{
  "arch": "pvt",
  "crop_scale_min": 1,
  "targets": ["balls", "style"],
  "activation": "gelu",
  "head_dim": 16,
  "parallel_block": false,
  "optimizer": "soap",
  "precondition_frequency": 16,
  "adamw_lr_other_params": 0.0013
}
Rows from block 3, named by matrix and row number. Rows with one number belong to one attention dimension. Each number is 500 + 50 x the weight over its row's rms, rounded and kept within 0 to 999. All counts start at 0. Numbers have three digits each. After the name is the row's rms in percent of the matrix's.
# v: attention value (model.blocks.3.attn.v.weight, 96x96), inputs 48-95
# proj: attention output (model.blocks.3.attn.proj.weight, 96x96, transposed), outputs 48-95
v.16 109:563480515472484466556555457523482469553531548488590481524612530458428465529492473485511589588525532543532416478430548488426456526513563496549592
proj.16 128:408569515457456507494478461453539500534522496547458479529497492527538467491578452412533395512579414528505603518542586501615520549455555503457386
v.17 103:568626521495517488475456421489505491605594491584544470470458542457539441384513539486462543454544541522586414380528575537563516522572522500579481
proj.17 109:550394600504535539431537434479456478551506494473477453536601572454438472580516428510492435475530434552433550576482388473463392560438532514478446
v.18 099:465462549546417494472606562488445513545574474523590481422515449485410492534506485506501528523501431560460479573495486503369536554386498528485607
proj.18 100:528564531470618456476382422454492506462545507591464467485499476473565449436504457500508484555477571372493549549451551470570505411520532593508405
v.19 087:596558496538550587418533488516489543545496539531474445425609461500532515507574591480414567499458427525450475431598503519468559504478427489494471
proj.19 084:414435533457468447614552509478542510457560449471574499513497510570481496523439424501492531476587557549561466559390536475541486414535483495525490
v.20 096:560455493554345600583485428485447479516548524458492571409623530560526432465579414523457565490559527525602478461487560502507387469445557513591508
proj.20 101:521567441370638463376486452451529513450545476517540399586471442427445554537522549412480507527444514488446490587547588539449535458551488521410458
v.21 112:420498482473452494557488461490392494516578546495537552371549444490399498422422588481444561499499466481551520571504507453470394420457490474492480
proj.21 097:544524470510529525508519414513621514471448461538508409573510527463482480580582405435532492536486540561416423517499561490569536525536581494518491
v.22 079:604431539495609455438472438534520452488513450465514412601404445466599506434451547523552522490560484594465510536519410512493520478452467548501518
proj.22 075:502466576503374439576492492450510540596466476463465514406518455554484405511548487542363445469461535404508470485499460541496508440530449500490527
v.23 083:540537504533571488516520556499492407474538534498539460513512484435457510539452488544475543474492440406486526622511499509438519436514454485497533
proj.23 090:441515563481427610559407509541575570474486520450512553467508468531536525498566474502502482523514542584502596402494492561537593547490534607569504
v.24 086:492523542524383545551458490504492498477464582494498608442490538479495482519633536439469469431541544550483543483555531488471523499437458542429599
proj.24 089:569552430463668490488490550497513511458524512513527426542468523517467508546500484558522576517449477433511513599452564539521516543572595493535533
v.25 114:544479449545651503490503545555541500440513513574529488508559401548475544538419513477641536521465474523436511485607438578496479625495482612516533
proj.25 137:556509525540368490585528523490508442554474514490490545496518551483442514420474417450400502569469527497543464521411499427535499379473547413486466
v.26 110:492523482487566498518429564594511534417461456594429531591421476502531587516535566497493448510447524532504466544528527458501518585435435458408574
proj.26 116:509420554596482510479577498405472502543510532525515518423495527507533417532482508556500568473528472535516524493547421566454415469526492460499506
v.27 089:486443536543395448455429475474442467510492518470452532496647530428483437442579527497532582453539537514491505423436556506583447527543475454521409
proj.27 085:597514457463647551494482404474547540473533546565518435566393425556485544566553433455423469457465450460474471548520536513447485453527555510529494
v.28 099:552545551439493484548481547564502494447481439487526433418550445468467495458526529414546556454575511521515479450451477574516496503563513482556488
proj.28 094:541467510571546439483476381415506460441462505521486421535359502519564465557526403505532445560504517462515438593456539501498504540461516453485420
v.29 111:484526514434501502540526540478551446474488557515548415391519523535472449555438536511488479553528455540578442517531454402385489420498512563573540
proj.29 112:441484556578524545470464448570519497515512453526483539572502536466487495450574514446555489545516511421536608418572539480569542549434530514416429
v.30 103:505520473526530484536511576512500438510446562501527473499519479483505482468436406512540479500427456464420476494502491445452458595420491548433548
proj.30 103:523488550417446474482489478495533497475416406545475470399472501577428549485515497535489546548461622508532529557403494473512534410484499449497523
v.31 109:566499462526486586483525442516524548466502486515491455426589452465418420516450547430462471418473508457437530460401437549450553501500531559536526
proj.31 124:410473488559459496482457518486467388533526527450459543499462576566579458514496480514561422523540445510564502541539542452513579493560457497521450
v.32 133:522533472519430502565486502462511500501485536495470556544515428455466480555547482519389550548485529358568386436499549488533457429474525525574409
proj.32 121:624428590483517487511483566457494523531527485451504441445515583584413479505435503472492460497491533582499556622453483471533573445518502465446510
v.33 090:498497556549469510539607503507487523451564503560445532402470418464538467523569479520514483470494544408493463492575527525541540497512393542409433
proj.33 082:459544457460564521427424584459507538366491512493471478546461498494449552531450470385496566484461417526493548557429479508507556433555503423429522
v.34 098:597462562459577472453475513581495494475412479583500493483536542480454531550376452441503498459443513552401524435555553467452550575468400558462585
proj.34 095:487539565457531448487532457517481510470559550443542514533380451523545492519633515538503448510520437431494456447494390525494421500477462416473428
v.35 073:460481532487469555505492416437570451521520510489648543536423566543595513414523496483532456556487514510565457502540549589507560576609529480545569
proj.35 075:495485559519427474545535524590434510549473513520373480463525505419437566523505535487458618535554500473464471492485481401483425452515576473482419
v.36 101:467480512486509440517565452538536597446516514381446466459360466460484469547469528496517474495536527433512386423527455495514470487575503586512382
proj.36 102:563566591498556558507530580468492519513433482616622521518553498512485550545493413519434543453513525456479551551418494469492622454490487463441572
v.37 095:537491446611584580452513541585425543494591533566576556439493544519539491527511435500526520382576554537452527534493435553412503567458393533476575
proj.37 097:517532502414561466463474469503545539418540484459549472607449426449466461507526510485529536493460443475416475410503608530597513513569573534481405
v.38 095:427528524573522467459501426497458562474442448483520394575441511525594474457494507528575512528483585402507359420545540500543475529410466457540546
proj.38 089:454532606425455493526501588590513518515470548487513542510555478516464530520609447438465493486473484522395569564467525403620501568523525520405612
v.39 084:445571519488499501420469493566501440568594499490389499497542453482554464437527538634470506508582510552495551523499505575472379513482540406552551
proj.39 098:437525407477486483568470499471538454514372422555588493481501509509438569474504509489501543476478576429516433505515545508591577543484539588508556
v.40 101:465510404456473460445550489444539512437427547550549536616538439519496622496514563473481472582491489523572425473537593564555507613541545442584549
proj.40 093:484512502497455555572433478615470470598513517515452501441591526502555390493617526568502489510523498474468608549527442556514467473464455547534421
v.41 091:529475419480431569532450365480537490535541540459553507460407559475472508564436514459443453576502514530611408481529508430526455437554565508545444
proj.41 097:448471566488450471564624563437550496589502474560409447508567427531485479521511493475517593453458532479527578559480521543388495486519518491534485
v.42 093:478511582474535510479489404627437499501494454474544545503484530448593499477539517497554457554499604547478477546469579518542431531473499459620541
proj.42 104:460547451432470484540436553536588540514409540492517467503392496549546463399530578533443521440524515458522482569424455486485544553552573564521553
v.43 075:481496614516551446532477462519439402455522495578545535527434555413518487521459426495325471462510453481517494529473521465487650425467480432562433
proj.43 077:518488535540468529455507514506509615532515585457440450489489529586482471546531522517502469585503534511528433561568462476494450506525527510381523
v.44 110:499553443434553472490493472415482501527427492565440484431527561538581522411528479537487550497538514531495525468518392481529478535451474422446586
proj.44 103:407472512484432471440441578543508396511524544376489487477560457496532482466461588464560468524550463431446516492515531508462547561498542417530427
v.45 102:556437493422487440508459454535478590534417467486420465511506529513524592574509528520459462473428515543461642457518464501477485458502452486421526
proj.45 095:493534522542539574538537522514490387512499478549530495560442506599538441491426525498541498532572460538561428557535548515516594577491528471596412
v.46 107:607445514507515538544508496491512481526440497527519512512510470578442554558461399459501521477501516497425483419548431487534586557427458603467468
proj.46 122:581546527471586469478513433479466583441647532580493430548525501459536463599470518474497461520461446539577507491499532514476469451606477446449460
v.47 095:530473516452459414487524563469518556423526596567453503509455409507434457492499457534540526415514587475538529482581418475495513518540576660474460
proj.47 090:425546503544509502472458448503460489540455433467553468506518544531598493536519519427450463547525483592502499435484578588509560463481412373451461
v.48 101:524497537536525521410482416578430455484561570569499486464512569548606473587511467458391480483472495552506487375473472431554540453561556506500497
proj.48 099:518539490465520475586548544465616555535462479551521538493500491444451590420467490541537587464454463504511464578543564562483438541481394561383502
v.49 100:537539429586477535545519411643533539558516502580523492550471595501458609439445485531480399543505424454507541477537504518572500576517468473463452
proj.49 110:440429498506507498415468528389518456527500590392561441517492488577576461492567572474520455414553488396510464403515531488400494561595449553507472
v.50 095:484483438530477515478559451502478425407546481450473466541455488532514547491481454478482583608564382384522444462545568488570435542578475554485450
proj.50 108:428554450477489559474490586519496464459540610497528527478437475505517494491539588598496510454445465562547527464492452482532531614442467452538439
v.51 099:543490493569538480478512509545439487570496457479511468577493574513438495527503442551380575429519443449469503444482441441568537607460499519494523
proj.51 101:459441530566530529463484577436530521487539534442515484491535493569623471487468583499571457484491495443520497400578498573529480519597493526481413
v.52 109:525442478511512470441551503486424433494586540533562505522454529557515561459499562370564556520487576629464480384444509420453502466552471494474509
proj.52 099:501460523540533486514475444429542552532508547504462544458519481481478459610533425543482397504596380531471582603583435549556397590468508514494440
v.53 107:463577535442444508490443451412480503526465462433540496514476381398440542553552509619535543524504576462455511544465527462441463478420527542499560
proj.53 092:564560598514435510564459504522487478469533476477489503458537470529522427445473524433558505494524517583539580489467417486496568490512587491532509
v.54 110:515493372439585444570471436474364548493498564498490580471528551511487484579525426458521490484467489545571544498524503443509420585495486524379405
proj.54 115:499459492585556502532474468541626521483456497559482494511431460520554550511442485536465460500525465464390486452569508577553438488576538476490590
v.55 121:535499484489500557525509475467495542449538609503516544443477369527465577571536503560622421504430427492472506516355490488454495530498470545456395
proj.55 117:421531489485450384450534501502503426504507489446441471488486520544484522464556613480529534495529523549512508422563468514497465571493502622512530
v.56 110:528493580536552481537403536511544531606514494439560490512408489587498432515540467503508509492440448524556472543476528553486496525399543529521479
proj.56 100:460495486530469523546601499544444449373506435530373456505516452452514550445527593546521552514535563466496535613485503593443505484552490541576555
v.57 140:468554443602547457414521544486386516504543552508486450410501460508620451431487495472490493517551478537448523520503490516543445634486517478471413
proj.57 135:484466502599564538546516425515497508429565515510520543679479524507537498634477534492568496503547433466531516459645411513543452512554508458530474
v.58 116:552461444485600506537483511534568516587475433574467581508535519411566450495537537486507492410482520557480466468576491502465538471538568513506590
proj.58 116:511555496511495566503541452469487505477416486509489477495530536491401562519434416373417436548501530485507488574509534518527557399468500447514458
v.59 150:472422455555512478484547463589499529382546621535478450501456448595533500476500473514544535519496389470517517445487441457566407601535513504441424
proj.59 144:465493499549572521453539536477489455544531508457483561589352521501625512538493585534538434463549513542532475457601498586429472595481474492512570
v.60 112:481493519571473446525462509514485516413451504383390471542412380519519556556419486551525549576478441502439511581508513426503465550459495509450473
proj.60 093:412522446521463511486550500543445443489564510548519485614534459569558457397515531496611487430538576482506576433469516486467500578468456536563452
v.61 098:465519450558501525385524526500439560481502510547525551547603536490515496494463437468517520483440518549490587535513563514468548470556531535510541
proj.61 085:522454563486604388568451415478509565502493479464524414513481639539456519569479512468492432518525454481568449456526567429536474496624514391502486
v.62 114:466523489504580458476571518540447481628577596540475473470481470538498478484401481517439491485514540497432537424488502460492441493511493480475467
proj.62 106:530398450568513524526465445411447488386509445500529521486484545492496450523516472396494490447522413589565429592609482596494408500519505523533492
v.63 125:440505534585509561459544542529485460455584469491574461582421468626538460496528501526507574620581437514488479504436551539540464535513489533475529
proj.63 129:462471548549445484475505478493458433504541574487433550482486494452539486521576566561583557468489442464526510462513421492526522626481426519561413
v.64 095:488471460462489455542524538574468544498456440505505382416452502458460555491487483480437520441477432455533520438477431518541536452406556459440531
proj.64 091:588470482506515488409451458340474572476496525501486480544460438425533499494485410480387448474484447516465476503530551483507445433590450465560398
v.65 094:539346539546472481486520516512483483582591488554384528480480526521505441485457573537419611469562498563552501561498549509485543568585524575537475
proj.65 090:470542506488558486494403579463516538490497484518536500407578473565540546425526559508527451537500409390389465439538538485521536429550435452549495
v.66 095:623509609508364516563424471529453582494450546496516416522445479571462456400449457456515454441472502447538561540510521507571410504445531518522561
proj.66 093:477509464459586479562467519514525540547476468648554589527449515531523473575488492530461631542582511516512512497516501464492452500499489383574484
v.67 082:581460581437467555467540514462440446502546564518491519497508591462506425512448463519611471493483465632444423513485458450493464486614473621560427
proj.67 083:437460397483460501521468571537431459506476468486472592412495481549522491473502563487447497407544579405450499418408558560533529510483440458491568
v.68 078:457438527467493525526516503566574494506500497508460455456510478487534467470589565498625460498581521405461482425504497464460465544593475519630511
proj.68 070:516451522493470506519462511450507387524486466526595583455468401509537577479487459569418450504467437560531391534504529503559517479545445493533537
v.69 078:414399538495548505442474432542474490528548549536557498447419515505532574580490456438490504459420490546472441470534497434506648559520483442472416
proj.69 075:564543515545461489432542503515534529411480467440483442476510460426520556505463430520544369458532462461471452460443446487554404514541552537416603
v.70 087:494484385510499493480524574545522487536476513476562477502591499572476518507501543449532500453484475464511477418496466523542470427510621514421593
proj.70 067:485565500415489505454506464503468455529518585508465457585487415452593503525514426516480501588498530485516533617525550544469541504519457479542457
v.71 100:531591496528528420421523472476481495542486441542511499415404508536566539505552449462526482563521468456542526572504429568577558482541542515535504
proj.71 095:500531558467473534534528541568506545444443537424479638613570517508532585500506621531490534466472477525495534542507551488597458494512560565577529
v.72 101:512493562507534487506477439421503495406442504493468543523438408589524539510511399458441371511558519508398487500462491561474574465362600455558528
proj.72 093:513479399558540489525590512521438508462502495529601518538491551495441450579457428575538522580480423471498579524497479494518420546514418530428487
v.73 095:516556553537593425564544458507461566508558562516466561446518553544502540543437542457557422495597544462561521504497500457538428521435553597525518
proj.73 095:462478479505548436440443568474479418637543522547494549543437492596520426537459466515504520534426488480628515446486514464539533578538466437492555
v.74 093:464528440574625457533516497546479569538546549474416510448448557497535503573576464491557462472468577448588568443523409512537524535459513556443431
proj.74 103:417569531526462504390570528504545350442480500493615432511530469461500499521466501499537482552549478519464486604482562524560516535436536470540510